Weights of a small image classifier: 24-pixel images.
Rows from block 6 of a small image classifier, named by matrix and row number. Rows with one number belong to one channel. Each number is 500 + 25 x the weight over its row's rms, rounded and kept within 0 to 999. All counts start at 0. Numbers have three digits each. After the name is the row's rms in percent of the matrix's.
After each channel's rows are labels from the 100 images, of 14848, where the channel reaches its highest value: "responds to" is what is common among them. Only what is clearly more common there than usual is listed. The data: small renderings of single solids in any pose.
# convs0: first 3x3 conv, stride 2 (model.blocks.6.convs.0.weight, 256x128x3x3, each kernel summed), inputs 0-127
# convs1: second 3x3 conv (model.blocks.6.convs.1.weight, 256x256x3x3, transposed, each kernel summed), outputs 0-127

convs0.81 087:474495507502505501449463501469517483472463503508516488492504488484521512521534531449501505507459468520487527489485471521508497422486517438512464500522444460485491480494501487475528485465553488505514533519484495464503451488500499488501477510512469471489523484489511486494441504443475490497468501445519494481487460506500492487511519491537518496508502493508478534507510478568480481478480
convs1.81 079:504491447462502532465490487489520507470453516528528505476495493493503483514490495478463481465514497503521468454543474514502495509456491476470500541476512492546479494532499511443536511506455455450520486506502491492502511467455499489484447557472527522473520493498502512459565522479485535524461473511496513461493489476516529545508494500511500490521480482474510465466476510507514505452513
responds to: dodecahedron

convs0.162 092:492476517481525510510451484483487514512507516481497493500517453495494521513511489473458528526509469520520478530501502523530491496500496491500521529454479481461477494533483458474474463506489476499556466503508532467516485495467532543488506536470537490417490468502521480551493472471497527486475516486535489509478535521472519547508502560468460451503493514497512498498485486513528467493494
convs1.162 093:466496520575487533518492478490491446494520544509468528482456452528504488523479495502433521486514509525481501536461542478516537469499504529517489467491507487536526468466528504514458490505505511509516559526498499498484480492504493493481515451554502465538489521518551465504476514477524514497529517476509499522450459530510445536512528518490439495475519532498507489491483479489497506522492
responds to: cube

convs0.143 116:483509533493520505513487461458467469532503477462485505499468534474480496518504488497481511489486483537512519473472497504483510446492505548526540515538535482481492501503458568476517474532519469467522474497499496536514495514523502435492520503487522563499514483464537514524514516446533468495457512480513499529456514511524518518506478444479504484486485485471498483496509514530471486524507
convs1.143 122:491505497515487450493504503512502477511508469493500433507457455497539537469476473504487464514502461485486514557493475466470483447484496496486471542527480489524484499500479541509539483473487466508496507486509474493507522549472487505468470468528498498446480489512501494509499488528513501456475500516524492505534504532514501503454487515498546504461479509506504520503520494492494471488516
responds to: octahedron

convs0.234 101:519536523489518535466520473480487484528505438474504501543461493499513495504494551465472531518523485509519476502467510510515490490478533487505494510483516504504509452503516491466521517532442504479493500544503435508496424484452484498455522440483476448520501486462498488497516484485502483494483551501472467501493513534529522470533472484508507504489492490486499510510515537478528490522496
convs1.234 092:518504549512505521508485519449470481508531541501508446483554508478444490499457478491500462517533499492513482564519523518519543479511499476513549475474492488499515518509475537504469568511489513505478484491528497503503482505516446464509454451486467492488483478473482487479503526501515468470563511494427515504457484493474481469503525486512517482482525482485488495533483502503493530508458
responds to: cube; wedge

convs0.126 096:529529500533559482491506502508512506447503474534482516491496500505513496473524540504501504514500482480521493460522460516496488532513495546483467510499502504453504549489481473467500569517502494492456461525457483492514496503505495494499469500540501496498491480522533487477467507507464475508513493509536506539476542522477455457467506485493493527530451511547515460508486467485553528534527
convs1.126 125:497506493520547494488478513509472475526500566506506473458470528493498514480510488521457500544502521498502521513527516465489486491496503408491501519512495473521486490495472487483447492528495494523524515527503477508471468494507483497483499510481472525521484508479502458504484512504508477533480490523479517509454468477507453507522509487482476500484510490496502490498454503516508498506480
responds to: cube; octahedron; wedge

convs0.9 108:516533464485551474511539490430520494457501505489493506479503479496547488482482531519486493512521490483497498503504469564499473540506533520467503481504482520524500482500484428564504517484525491482532477554472472523484475529503498476519459496506480499491516504469496506501473522466497530488501507481486504477508525532515530479532473501487502504499525477523469493474455488473474506528568
convs1.9 118:510499490513523514494490493439477508483505494481510475454479478494516471487463508529480484474530494501498503549451508498498454505528491516501489515510471477501490479472495500514454584497508485475492458490495471502493477542506487506483483488495489482500442482522458511488483501571486485506500491473509477502517429470513492480469497493486448485502464548473495517502492507508531461496483
responds to: octahedron

convs0.188 089:455484503486512460475507482501530508507485584509494487525493525479518509503503490485468455492524453456489466477501509519469451499464488501521465468507530438503518513491508481508471472480508491462487479482508523528515510458489485475484484549492502511523509515498520468464492457478474533529506516516477468490463514518473503469542508529467476502472491437505482522501484464515483480514464
convs1.188 094:513501550521480477501553531480465494470570507477479445499488437488483451495492501473480494480499490450495502536492504481496517481509520495492491486463481497500493490518517546524486563476498473461478479477516478480498558482517502457522477471527470468502477488485495499541468472576507446475544507458489488507478534453520500487499511522510537487470526501475532512485504515498497529521459
responds to: bowl

convs0.178 098:496524528491518525550463508516468480496530476516468497516496479482468495504505484426472482475465460538461509534490468522523539486503498535475506489541496494515479491473486518490519514527503524545489525527474443497513475490502482470516491483448504481505499494475532476493489532473535512489531493458444481529506483556510471493510508525452522453507478496523539482490486509477505511526491
convs1.178 088:511520527492516484477518445504458479507472483525480479522576498491502535493533479483517503487490504481513491489524550525513503472486483504537474545530505515469537466511469524514450529493505481469483479499492517540483566499493486522461495488522491507472512480493480500482501508535484428484527530545499512522521535489490471490503512503507544499508549481502515506507501512500500485543484
responds to: egg

convs0.59 104:525511500472496506468506511480529477475510514520491488482483479435496488513511504465489497479505436489528488495464509527454477487442553475494526498476512485484552495470494496483500507497482492460522496523486512477496500525520523510507466487507483560502513485479499519488486495483461555506475477530489441541496483491507522569500492489478440498516519499453511519483481535461536491527498
convs1.59 113:516537502413451470479494514497532504459472460513495514461501469493501484480476507536481507458506478496470486539459497527529493492484516528503505471503526500513501507484466505507509515515467492495485528514507516489499521541511497511476485496514490526515481490464478495476521498458522588527537474519486492508530510516497523501450494609492504490486473529482510539496489494509479483506480
responds to: cog

convs0.43 111:488473488476490523499501478488506487474519528491485499460523470508535527499512541524481488513512508492487497522471501513464467500513483523499507492495494516444469497526496516440503512511511536562502494471485533492537502506505505555519496500499541500483464526512519543481489501492475482488492487469484487550496502501485471484495526501480484482485503486511506497496561563507450503478386
convs1.43 114:499508505539462488498496494499459496485495481501505528530505483532518521482504495489531504478476516505505522462516521478523484493479498513532495525523494519430496470496542490441519486484499464504485532527481536501498528493490480448534482516481494484517474483487470512511511542454509475502473519514504499508532547492523477521564506553545514494507525457489510489511525488490505482532513
responds to: cylinder

convs0.118 141:505505468487522485498533503486508493496508472510504499487543461530461539494477503556472476489490481499508540479475553561470456543500536492489497471512485537493472526514520497477505520478481471498520525483516491466512494491512492528486491514519516493524483505476534497482503462453490548481464484471479451488501513473491485451490450514487526498489512501530487479495539539475448491552460
convs1.118 129:511531476485502485508468506486492495502449493504490492494521495463483468510490500504447500495503466503519528486491494480512505512495486514490485452519500503524498486497456484499532559472497482509530502508486533506507510482497480473498508492428489485499519479497474496493520486498523473495491490482498499502494467453492522489487473516531475502484515475446493497490498462489499505458461
responds to: cube frame

convs0.103 077:513529523484496521486494481501427516477477494498507487457483475510502504508487491484437484505533478483469474477498501522527485493511479450485522501439544496496467529488501523517497505475513521502500497515534478487448485455507472487476486500507481458466552478502439481561503499462478496534486495482521491552481497510477494521484526457502515465499521475519487511476525463514474541525518
convs1.103 085:490486519488462477521475482509460501476476476487507473557517499489516479488481492512525514500520542480509485459466469489493486532485505475508473448559459472515507519508493478512562486518466514480469453490487510489497486485483502511482476540512494468508480491512454498521497475478495489505468480490484495482482481479492553453493492523504547494473524488505512493500482471478462506485502
responds to: dodecahedron

convs0.7 093:485490510498538487482464502454493480526523516478518517475470482456536483544519501519521486493528477488459506502510501512495485522499507433499498522526501523513546498497497456492480457529509468508527418519477513466480482512521490493526505529465525520491490469476425481516487437473527472500521503473511517494493514493487453507437496482523468531510486514491489520509464516489491502505515
convs1.7 090:485498479565494493500486516493443494545602533538505471499520483469463500511513529525541493529454469494536502549467505475493542501478468514500531505515534459485524541511504476522486517504495518478488498507467474514508552505519503498522489472520491497471525499534515500481507486593532462511540506480459475479472501546515527493497505506513519497524496518506496486494504505496507552530524
responds to: bowl

convs0.53 090:473484546525519474497505489483532516507510515489520506542531478551489509470518457512470486508506498485497476498490540458513514494481475524459508495572522551499497509481485476546471464496490530453491534489529484497504475497521526529499476491462467476512482511511493531510513510454514496508468522531477501505501494441508558475477505502504533471515471507468451487476475459476491464533486
convs1.53 080:524549532485463447525496503513451506555505484489509443481570515503500472492487507499454479485514486479504490506476473488526484482514482473497545482486483469484485488520501515526485552493505481474465459479509513485493529521519512472486499455533496440482493464468487461523483499449473413497537523520533495497500506441473504475500502511507519516505512479474455489482485485498474486498520
responds to: bowl; jack

convs0.102 125:500535500501513470486503499547500506485536480487486510510533471549507466518477481488509499457522513511594452509494482540529466488500486523503514498496485464454493464527459486465499475556476489516566443506489488494534486532489475480509473476526482500498496494495504509497512544522479502511520476495531539523494491512522514482525498458501487508485465463468495485523465501493476500460485
convs1.102 139:495487493534465486514535505498454472475531509505487547492541528523452503483478474516473484511474470506482478535487481478492488494465520531533499493479509496494486461499550538568501450528497517540498501482502535495498517503517526523514485469519521485512508482486524496500490511412514466462556497489496493477522521508483499498501459446495473496514544513507493493513501484494515481538497
responds to: cube

convs0.46 104:525478486519526499505535510454506512499471545518487479510535494499541480481498525500492469523507493493528482499496503517504467450522484527445521526500472504499520534486515479556512500488580485479464506570491465498502470479458463495526485511485507496497528476492495494495500500474503494507505491504495501507533485508497548484463494499479461492538521529546451454500498493467529493497571
convs1.46 101:522499467476482480494521486477525479479506498507511476459475466454532501514497491486447494504498506516494479505498531508509491458459532454452456567474460487510476533502479475467487467504518480447530467510492477489490485497520490470473485491504509544502472479521474489497463521520528489547501462509476502491440511484530506477498476499498473501543484573482480519485471493472520484465485
responds to: jack; octahedron

convs0.23 087:465488507465482516446479528484475523491502509522503507467476517483514520559457531447490491494488504454485513494515504496478487489504513470465518442516488506536567524492481524475493481485511490450496485466472523520464484507520517490502486507483504514497548480504494502524467477456464485455524528494519449479502512491515479554466485478468496525464489503523502507474497488455471522460518
convs1.23 074:490485487475497470487473479515497508464490516467492558543506493505502482558498499462500478486550481534514456504515505543507497506512530501512504468562522495548531514470473493512492474483510512493521509499504531490469487451446508527502508507519489482522477493513459523477480495487493526489511496462483501489478512531513560511475528508490505515484478516528470496524493484478537463501508
responds to: twisted bar

convs0.134 090:514519501482502515544474558496497507490510562482501501565486496515511487525540456479498456498486477521489467528517486507513521457466506507485485526484499552483487534499485474491502451480498479569515523509490515472492487502498480486488495502519508473500526478513462512499461495510458451467510488483452501471507476528496514483490507499511443512478533462455514530489469473452481474494505
convs1.134 087:485471511549541469504476492469468496510484491511476506469501535507510535518531473489499501475508483477484501520499508524482534476520474534507465523516491473493468461467494496499512547444518470527514465449500497505470521531514467480513529484492486466512466481515495501499514490461520460479515521494533526521479505538507486475494514495487431481514541511511504497496550491484479512516489
responds to: egg

convs0.137 107:430488526491482469507529481497468517493527521478469476487534485483457455527490488500482516492477478499487493510480502529505544519470484491491468525514491497537483516519483508499502464512488452471479453475539504501497517515509524497515442497462441497504478485492507527506481493484479557480494495497522502486537467500468447536498439511508448477479522454490528513476505489539486499537491
convs1.137 115:485497490540515511491502507515491457526527521460493513505501538572525500523491491496546478482499513499482450522530473509474505507494495499511489518487528523534512479479514473504478507514501534533518496524533488501497466483506514472457494473523493488519483513500500480513443490517487479501519479482501478492521456477509567523475513486492525500502488528499545514488496494494500486449513
responds to: chain link; torus

convs0.66 087:490522480441525473541475532472518542521519523508451489506464486510501492507526493483459499483502505456502453549487507442482510534517496490550506516470489546502468486517465501477443506467499495496521470473517477489440514516468511525489527490445510453512508518500494503495481539486489537466526514465473532476490491514494500505486486510489490465496543515476509539521484479516507495476496
convs1.66 103:497501499529518490559511486537500474517485531501506532506425486505516523465474457533514497519466484491502517526501497502465508497479500494463523485508498540543515508465452490514554488478493498555509547511502520465495487509470490470494499514505500517475479483497523464477476458521472532503459504503501499481456493550459498509443529545527518493469471506480519501475507481477486515480520
responds to: cylinder

convs0.33 119:540492503466483533452493523504512519514503496487512489507487497540475469502510552476542488498481511528547474552502492530500527501473520485511529533455457484488574531503436479486435481555506481516514468474502508526519483518511470509509490509474493489507523533485462512526495499544494483479496479502494495550489472519476484490508475485488480543509465476490463504499499480476464516502482
convs1.33 107:489501501505492530506506529504483511487504457473496520494493530510512492487502516508498477490509502498465468518513487516484495477481513474535540560474519468500468481495531513488525423512528487539468515491491478518511507498509497495515517478512488496509503472519490496532491520447486497533503502522469474494527547527473493488532501405483499485520461497531535479486490494489501505523539
responds to: spring

convs0.251 106:496516524496477509502482467505507478499477532501486529479512511459454489520529476554470488492488473503510545450503486484497521525474490472464514503501531529440580520508506521479479465464493467513454447428506517528495480471482481522497516484490495504524516546493523491471470471484479554474506471501504484486468483508480493477483503489506485477510551493496501512505484546508524503482488
convs1.251 106:507513496521484494444477442492508497533452483504489460441481483513481511493510469486523514477473535486494517469484470508488472488506509470478514503467475492550484492516497491506550537471484463509488475506489495492481467488484488474496502491513480540457475532512506535491499492485481483469476479491506508506531510497476457494526489537508447491517473524508530522480507505487481491476479
responds to: chain link

convs0.70 093:499475491512508499481533481495492525523474512507515531477507514505513486522496503469505540473493534499543491469473485528516508492567507460519509506467505452520475495496469499543495486509506537501511557474473522540503475510535514466476534514508474537465413438511490529492466461496475486511488519470488487485533489497519509525439491497510482471470504497532544525487511488497486506535508
convs1.70 090:510505447468484530519480482532479475462444479516507465559448472466532478497495524448509501522484496515481566465495481517496502560523506513474464479485504523481468527492475483502543463492493503492519507522480532530529504440489502485488536518494491486504491497524485508507513516482455417486468498488504492504455473462504528507497513480548518525504509469510495504512497503493517501469535
responds to: bumpy ball; twisted bar

convs0.110 096:509517491499504484562508471459445534498504447528463491477534507513506466519513520481488506441508497508501519480506492462492505489488502472492506447511461537500471528487508493493481512531513464495496495526477476499520504500525487504544518488466522478527483471496486472491445463538501506541545479490486469467475527514474488509523481517508490491426502482464501527510532452487501457532513
convs1.110 103:490478542475504458523495478543493510534523513472461503508509535507463540494482433533504489526539512469488480473514515482458511514493484469510532494488494534483499510500469525504514538482531447510496445473489526490506518486517480461504533478515500538504503500469493484499496488535500496464550504493519486506488463508475494454467544498480519488475493463466499522497494495512500465510467
responds to: egg

convs0.50 107:531490490478533514481494508506505487501493490499484493497482505453541488513491526480554523478485483511501513497472462491533469532551497459488510490516488496491522492478526501527488532505499552533520507455534473484500476446504505498494468508517550496507522484485533536561534490522445532491534484522523476537505501491470531535517521472521511456474532512508454543514469530498515471544516
convs1.50 130:477481515515473482486445504504479469485516524511515466455521488453463495461492512493493487483451516491502482467515512470526469456464483485465504459489505502459534487533473500487504488497492497453426506528480455516481487453510511464529518479494496497499506485490478492500505491521488454498494501474464485527455504489478477485506516519501476491490535442484494451474502496508488490521494
responds to: cube frame

convs0.105 097:469508539482497492527501486502493489502533449504448503484520470547488557528542469477497478500518457491455494466526464512490474534476503517506522502489521505466512488500470550468502525485521518525506495492473549512472507492500479517483446509514501523475465513527482548510473450481492476480501520465466486512474496467533479473498541505471488472501493532493528467532513491523512508473447
convs1.105 101:518513470482496505503489515508528487465484498481489510485500487475523425530517504516478492463525465497499502481484490520520479532514468459529510501509482524468524509513457535543538450512509512523511492506506544484510451460491497478474489528480522515487541477521474513500491489504562489504470504539497502482514542468477473490513448527509543480528486486469504497512477494464499508472518
responds to: pyramid; wedge

convs0.79 108:505522513486429526512467525497495451502500484474467483497460485480461546490518486512509477469476504515459487472453539524526530508479534443477520473544516516478476494504518527516501466478497507490504441511489482473475493511499514483498485488475525522503494492445513570512490502488457489480476470516479495501466483503534530519520486457513460498471522485502512491506551521514492479477520
convs1.79 120:515481486553571495550486525527529470511462522469497444498460495523490536480479506565482533517482492512521469519480529474495512478475500501504498516509502516532495504511471521532497452527484509503507518509507447510495469496466495540493485490510538459479506504510504487501479490502471504547514498455503501501456485522491464507490481458498521524478515503517513470491489496493496516509480
responds to: capsule

convs0.230 084:491476487458517520487495550518523484455522472531527535529507513476507495472495520433458497515484507521529504517479501469492511510538495504511465482483475533527541502474511492514472477463510506508474484515493473452513434504516492472468495510434490502489503505496517476473464475506491482481520493487458491530534476526532506514520517469476483565486503525475466463542513505480482483498538
convs1.230 087:518525502488486516467488468522514523495526448482481458532516433494501500486511512500532512491493498512467487541488487462515530523500517512495499521495479466511489509499554496469483484515499525476488487458512488480474512499502488498477473503516498441498457512474452514513488523502506478456494487523531516496537491487498533486496458505492507507480480530507537503497481498504498499487498
responds to: octahedron

convs0.138 120:492530489495468496478452493475520476488487478488497478475491478448523441503504513535509464507488470512479495488498506515487479515487511485527556492544507506506479501466508493487464466509461529470522503515482466486487462473529495478501541487519513517496546507450524479542491525496477446452522463485505541490491537544559497492524484459529467491500491505443501511514457517522505507495499
convs1.138 122:522477484546468510505483540517496531472448490474524483445519507481465479496517492467517509484471527504519504497496497503492530445491511526550503464497498511482520473529447479491523464501496526537495498514473491504485541505526508527510471489474502505466517557484523518509494491524502519455503480457498495489532489496475505505469517479533456492484516507502485483499528486511502521499501
responds to: dodecahedron; hexagonal prism; cylinder

convs0.173 109:504480525487543501488466526504512473513483483497496494486496465520488518482521520508508478505493479489514470464486502553516467498469522521498512498487508505480506475486481500598436512517518514498498506485439496462454487485470480481464464496482513445505501525502495533514545503471516503462500494536471484525489476483512563468514508470475506486507503496467475461510488498473544485505557
convs1.173 120:522493486439453476490530506505502509471521528438516483519479473529535512509530495468480486503493485505486475488507522537488494502494503503468481476482483552536487494548489464474458533481516501496524536490494481521486477496501494492497506493496487496510483505520484504512431510470486549479471475501514498483488458522517505494493519421488508493536500518499436502494523473500532513485488
responds to: jack

convs0.144 094:507444494457504483461513478493488513477471502486486509465534473517550559505455514512492478485480495474546460505471508503495502463519496536490502518504471526496498492493475505488409495458492452537489494535506438502511484507520494474484494466525505518476494476529535505523503498492505513517516498461486492500467458559473484486509509490508501512508548516516454504471469475491518515485489
convs1.144 086:477507490514490445517547503526452504490515473507555536505478468487518481523542514461505490499490527506502520494491505488512519507491474464484474549495495474506528497467476485477476448563517519453499489533517513477460477509495492477508479521498505533538501517495502509512550418484530501506482440525485487487530495481484453536494495513530482526528491479496496531484488501473506479549561
responds to: pyramid; octahedron

convs0.164 101:511523497482509496514528470465495501458511502524485491525534528497505521509483468502509452498457492483482511454534495502471499499501489528432508488514493549495474470507431492474556493458506466477543492469482479520503525517481497507495533459532524486522492515498439480523510486451503503474488501537498500509465498469468492533477544487522467495517485518487501523518499475472508555474465
convs1.164 111:481510505484549481534532464498481511523506522501487494558507501476512492500500481525503498552537517481515489516505532484486518526513513482487523472520510510509516512494476535490496554497494475438516464459502513488525531458508470511502507527473523516507484511486496483495508498491486462482524510495515497489505461474490476499480527483472554502489470505468485520478502523497484524539498
responds to: egg; dome

convs0.117 129:461487539538494504494493520503480501564483501508474491508427494501480499496481511500539519469488512519482505533462544469555498494523493471523498490502505494491511503518471508521497510439517520527481510441527501484521501495496523498495481481464513501516485452479488542535546508502514524503476485543477476507478444506475507542521524531535504463518562500498504514531547502524476508519517
convs1.117 157:482504512467554503514499519502482468488481507483502509432467484497518478485481500514422515483492478494493523489410509482524486493511519476528489498568525484467467476459480480517459497491468473451503479481493476483485487508512472516478494469485496484492457519494493462490503498527511499545491499540498479500485464489524489501493491460490478515460470537513523475490453510472492515476476
responds to: capsule

convs0.12 098:508491502501483526478545522516499470525473487492530511484499502526551494507478546479468501483519467538497460463477520535500462433472533467497509506528509460511507476492548523505472482535547510484469506500485473520507487457476460508526481498442462490497538523497524510488448505498500506509517470505478473507472469514524481468490487473501490520509491483548439486470513520505500510516537
convs1.12 091:477511504497548505541536501495486496502479511515475477505481516474519530511496465553521501536506474501506474555522462497446501499499515465472472485510513529524520528495458489520584540486510484530509466496509530489525506496503472473512471508471535507487474491522545477493503491544496481482495477476526485540468459512499475481447564483520537529491508541494511494509482494496516515520464
responds to: egg; octahedron

convs0.82 097:507490533486533496454518526469512497487472474529502487506519495469503484488507512482468459546505514468524459493504464557496514493482491547470509519517471506519478465491508447473507470504544491486501513521504534475489454523495530505524456480486503480524466502523447502512496502471481444482474514506533484495510464418502512489474480550499474509488529476480511520481503469483545483490499
convs1.82 087:503474504499543499467463493493489512521445481486450481466460528441529476516483527490466541528525461485488507539477475543478505532503508478494502486508477525501527513526489484493543543461460503452501495487478508476496502506558490486468506510502505541508503459463516481478468540491497476501472521461500480501520476478509501524523511481478514479503447549480481494513487477492523480489504
responds to: octahedron; cube

convs0.109 115:433500513450487481493474495511469487462503480513436504490491513498488516519470513510472465536524496473530474503501470522514532519519490509511526567479488504487501502487482507491452487497466474496510506496516482550504502454525479499502498472467544472454488546495538466518466527462492516506520489482508522487500516525508492509504520512478449449510452487483422522511515489485497496486501
convs1.109 101:517490488514447506544494477487490509472484504479498546509487513550506469478476468533507526495493515479498493478467491505503480523492486551505469511477496494522484469453529483521508486515494517540507510506522538485513472516490499525510497498502529459533473535501497459513512481437496529506511503495509492484518525526466541528510481438527506529492490488517510495509495527407490475526527
responds to: cylinder

convs0.147 121:491485515529500443470499489508496524528489477499508498498559501503460474480465523480494489528469455486543524499472484528533487511515479527515486537529468463510477484504481448583483516488486512470501497506487476485512505504468467478484491524475481466486508518504480499536523476485529573510514516492493522488510469522537518501536482461530497487518525481485480507540484474499539501553526
convs1.147 114:481492498550516517537496526502474457486480489496521562492457518532512480503513499512509511499493497495494481494516496512492484457484489440507518511508482496461514464510553479523529424555475486517471478468500509487486477460494489438527532466478496478493503517491452480496507526447480443469474494490496518486528522504530464502510527500511530503480489455545519488518493498503495498547561
responds to: jack

convs0.172 109:492481507514472517538537471514503506493529495516511484498472524495548458497503487515501467483509474520553481510548494500508486493511502509510487493511517503520434485542478484451506439523499497544481471517520537502497538521529507497524520514530507482512498497489484528465528535528521488521503528496475527505485523529553482421502513536450506510539481532479496494527538498546480469515495
convs1.172 149:508501534459434485473477489469527488475485526507484494488506475495503490527480490452486468518493491480481442497467491500515494466487518490429479479490484503546485497496497474478514556504476502503476486500476491477472495472516476483489477482483492519486503511495470491489486496366486542500520492488470527486457502497504505513484526480474486491512486509481462492505502485491493486471488
responds to: egg; cone

convs0.41 102:518428472489498505516501454531506518534522526555473510473522483482563484474467504508466504495485507478475470542464489532458514464514487512492537474541492463513499541477489496511504511526525488475501460506432483493508521500460515491589493501499482484463487505491466512500491495490481516543507477493513480502492511499491473502500495525502488491500527448469520487503522484512531472495514
convs1.41 090:514497488529509465468480542552487493495550461492487482511492475512524501504519492506497511528527468475482516568474532460536508485501536533533492510503500491479515497509559536507454513517488484504483464460472498495499555505502465479473517478511536458523503477542512488503480467499558451482535542490502529526467541525532473502520509493518490476496524506554477528501495504478478511541473
responds to: cube

convs0.180 097:462518472460510504464512489479474493460512481488483500522523514483545494509508511534500497516486473444480523523475508516521527517496559516462520457505496499484519478513457475487451479462510501489431459526494489569477499523508519529499489484495503486501470473448500512481488453524488515495473524503532522476501493505467500517532476482493518496478517462461501542493504501450515546503521
convs1.180 084:489509534471464490485490478483516464452528477463539521476544522482482456527488464446509463484513502490531512490527500504486518493539493476502490528482491506481504489539561517489433458518502475531516515499510517479493494490571484477510518480506550510521520454504502521492515511505459506487505543515513533517512531471532471490523504472510489521481553507483493532466455512483513522523480
responds to: octahedron

convs0.54 077:434504509508478469491506493489527488480497474549502520528493451485513510488535482485500505483517511521494475441488481487437510535487557502523520482491482506495495497483517463503514480507496485475522492516501539461441557488522536497463495489497537498505498481521475507499504495507488517517522550549501472510488499517450533492473496516460486502489513432451535467504519514491491472472478
convs1.54 078:437537513509531493506550536470490542516520506495504501535525470469508507497509506521479542516466512442496471503447539475513459508483481499559478495495491461519459494451491505535483505514464490476498512481484503488518484537524533481495552471532527564489528501521584506507498452474538529542533506501495461485491514506493498453481489519442502471481471504505495506506464524469487550514464
responds to: cube

convs0.35 098:519522505487508473505512489487552487453466502570478449472542510468562477537546499507515506519486478468497476485502505485513502493467482499496522472475493508471492538491483455478458503482474464546466472488486499531499509515509502492481513475553480498491495478465532505536492499500503525498471496498476512504563458508515503498485497504502501440501510512459521471530481481497537499519448
convs1.35 089:505513481434488503508522514508533532478519487513492516513489507400535456486500499521515497516496473486518572510458526493508462489545463527514528495495507495466511525489480510544469499504487491446488500456507481477482493515501503483478533478532494536501525509476492514473527491476588494518513535502470483481505513480496484503535465516465533482489463496478506532480479511497468466531505
responds to: wedge; cube

convs0.160 128:506511494495549505500494492482495470522515509511505486459456511457483496494541507472475547475503462472490497516495474471478540503482508483486558479499508474539457504535460515504495486454474483480538552514498469480552487509482506464520467504506493499467489484485520496576495514489494518502489475506536494478532491509506447488472468487496491519452532496462503509454472498498456508514462
convs1.160 109:485519508467504497525481513508503544470435494524500512515500503470483493490490504469498489496492534486494498459449519462495468513488490540524512423496474514501482528496521510433468515516462511487501501476501446486506513493481474496489495502452494461510492512492512480472491495512490536552482461489528489495516497466510538499499500574493517466490464497468503512499467500505484496459495
responds to: cog

convs0.249 127:431482508456561520508476524512475475477498479537485487459499490534457488518488485487480538476504471498485462483482507470433509500469500484516551514461495499507506495503493515506500483489519497504498509464497519508487484485507497535491503520480508535510524516480529546576533491499459511471479459464472491514493528494466500515476473499484482503451517465478473524489462501491503490515443
convs1.249 138:516516491443452480489494483491502495486452490569491488475482484494493515506508489517465510527493518507486481484514501500488511513484510452420488511454481525567510540484449506445545527538486497488533481493485493490488486498502506482474494503475497485518523516487534490496531486501494570505494495502504497511431507521485505521510488583480479493474481502505523495498492479501508502447463
responds to: cog; cylinder

convs0.243 104:490478487491493458520513475495491508503471514462523503491497496519527494556473502505489480445504467491556523456510514442477473572535550511508530503492450499503522497453483500486405512508517471514469535506519477471509536510524465494504513506472543484547520515507525497492493489519482489494492488471519512468486491514482522522473508508493469497489495530501487484524493466484525506489470
convs1.243 088:505527532519506514527525513497515509531508528469511486510512513500515515508499437523515497492512500505534517503522442481467514528508494511491511526560477506514496544505509495461559519481484478498507579509541503463517448518479511483512539514504511531479481512515487464511479432491471504496500495531513526456522498492495511524512539500500563527474513448503517476489511452495524474474498
responds to: egg

convs0.208 108:501492491470462542494485508507482523509508512453479480527481512470495511564495527522519483499517489508521488487487514512448456520487524467498509507485477537520496530495502521493439504468527493493504476504515501532499476502512501554495431537461486486498511459499508490481507521509491442473473511483468520515486477509484510455461514523516455497496483518532490504514484523479471499452417
convs1.208 101:521520506542512513490506524457506494478466475486514471558460459506522497489480507486537500460511455519481535518481489491481467500503480482503488532480474527475531538498524513469511444509502489487485489541496536519499498527498481469546474476501507469489494472506464492492516531472491468508471510516532495475505531485485473489531465530558516512488524502503512482483559515508518505500536
responds to: cylinder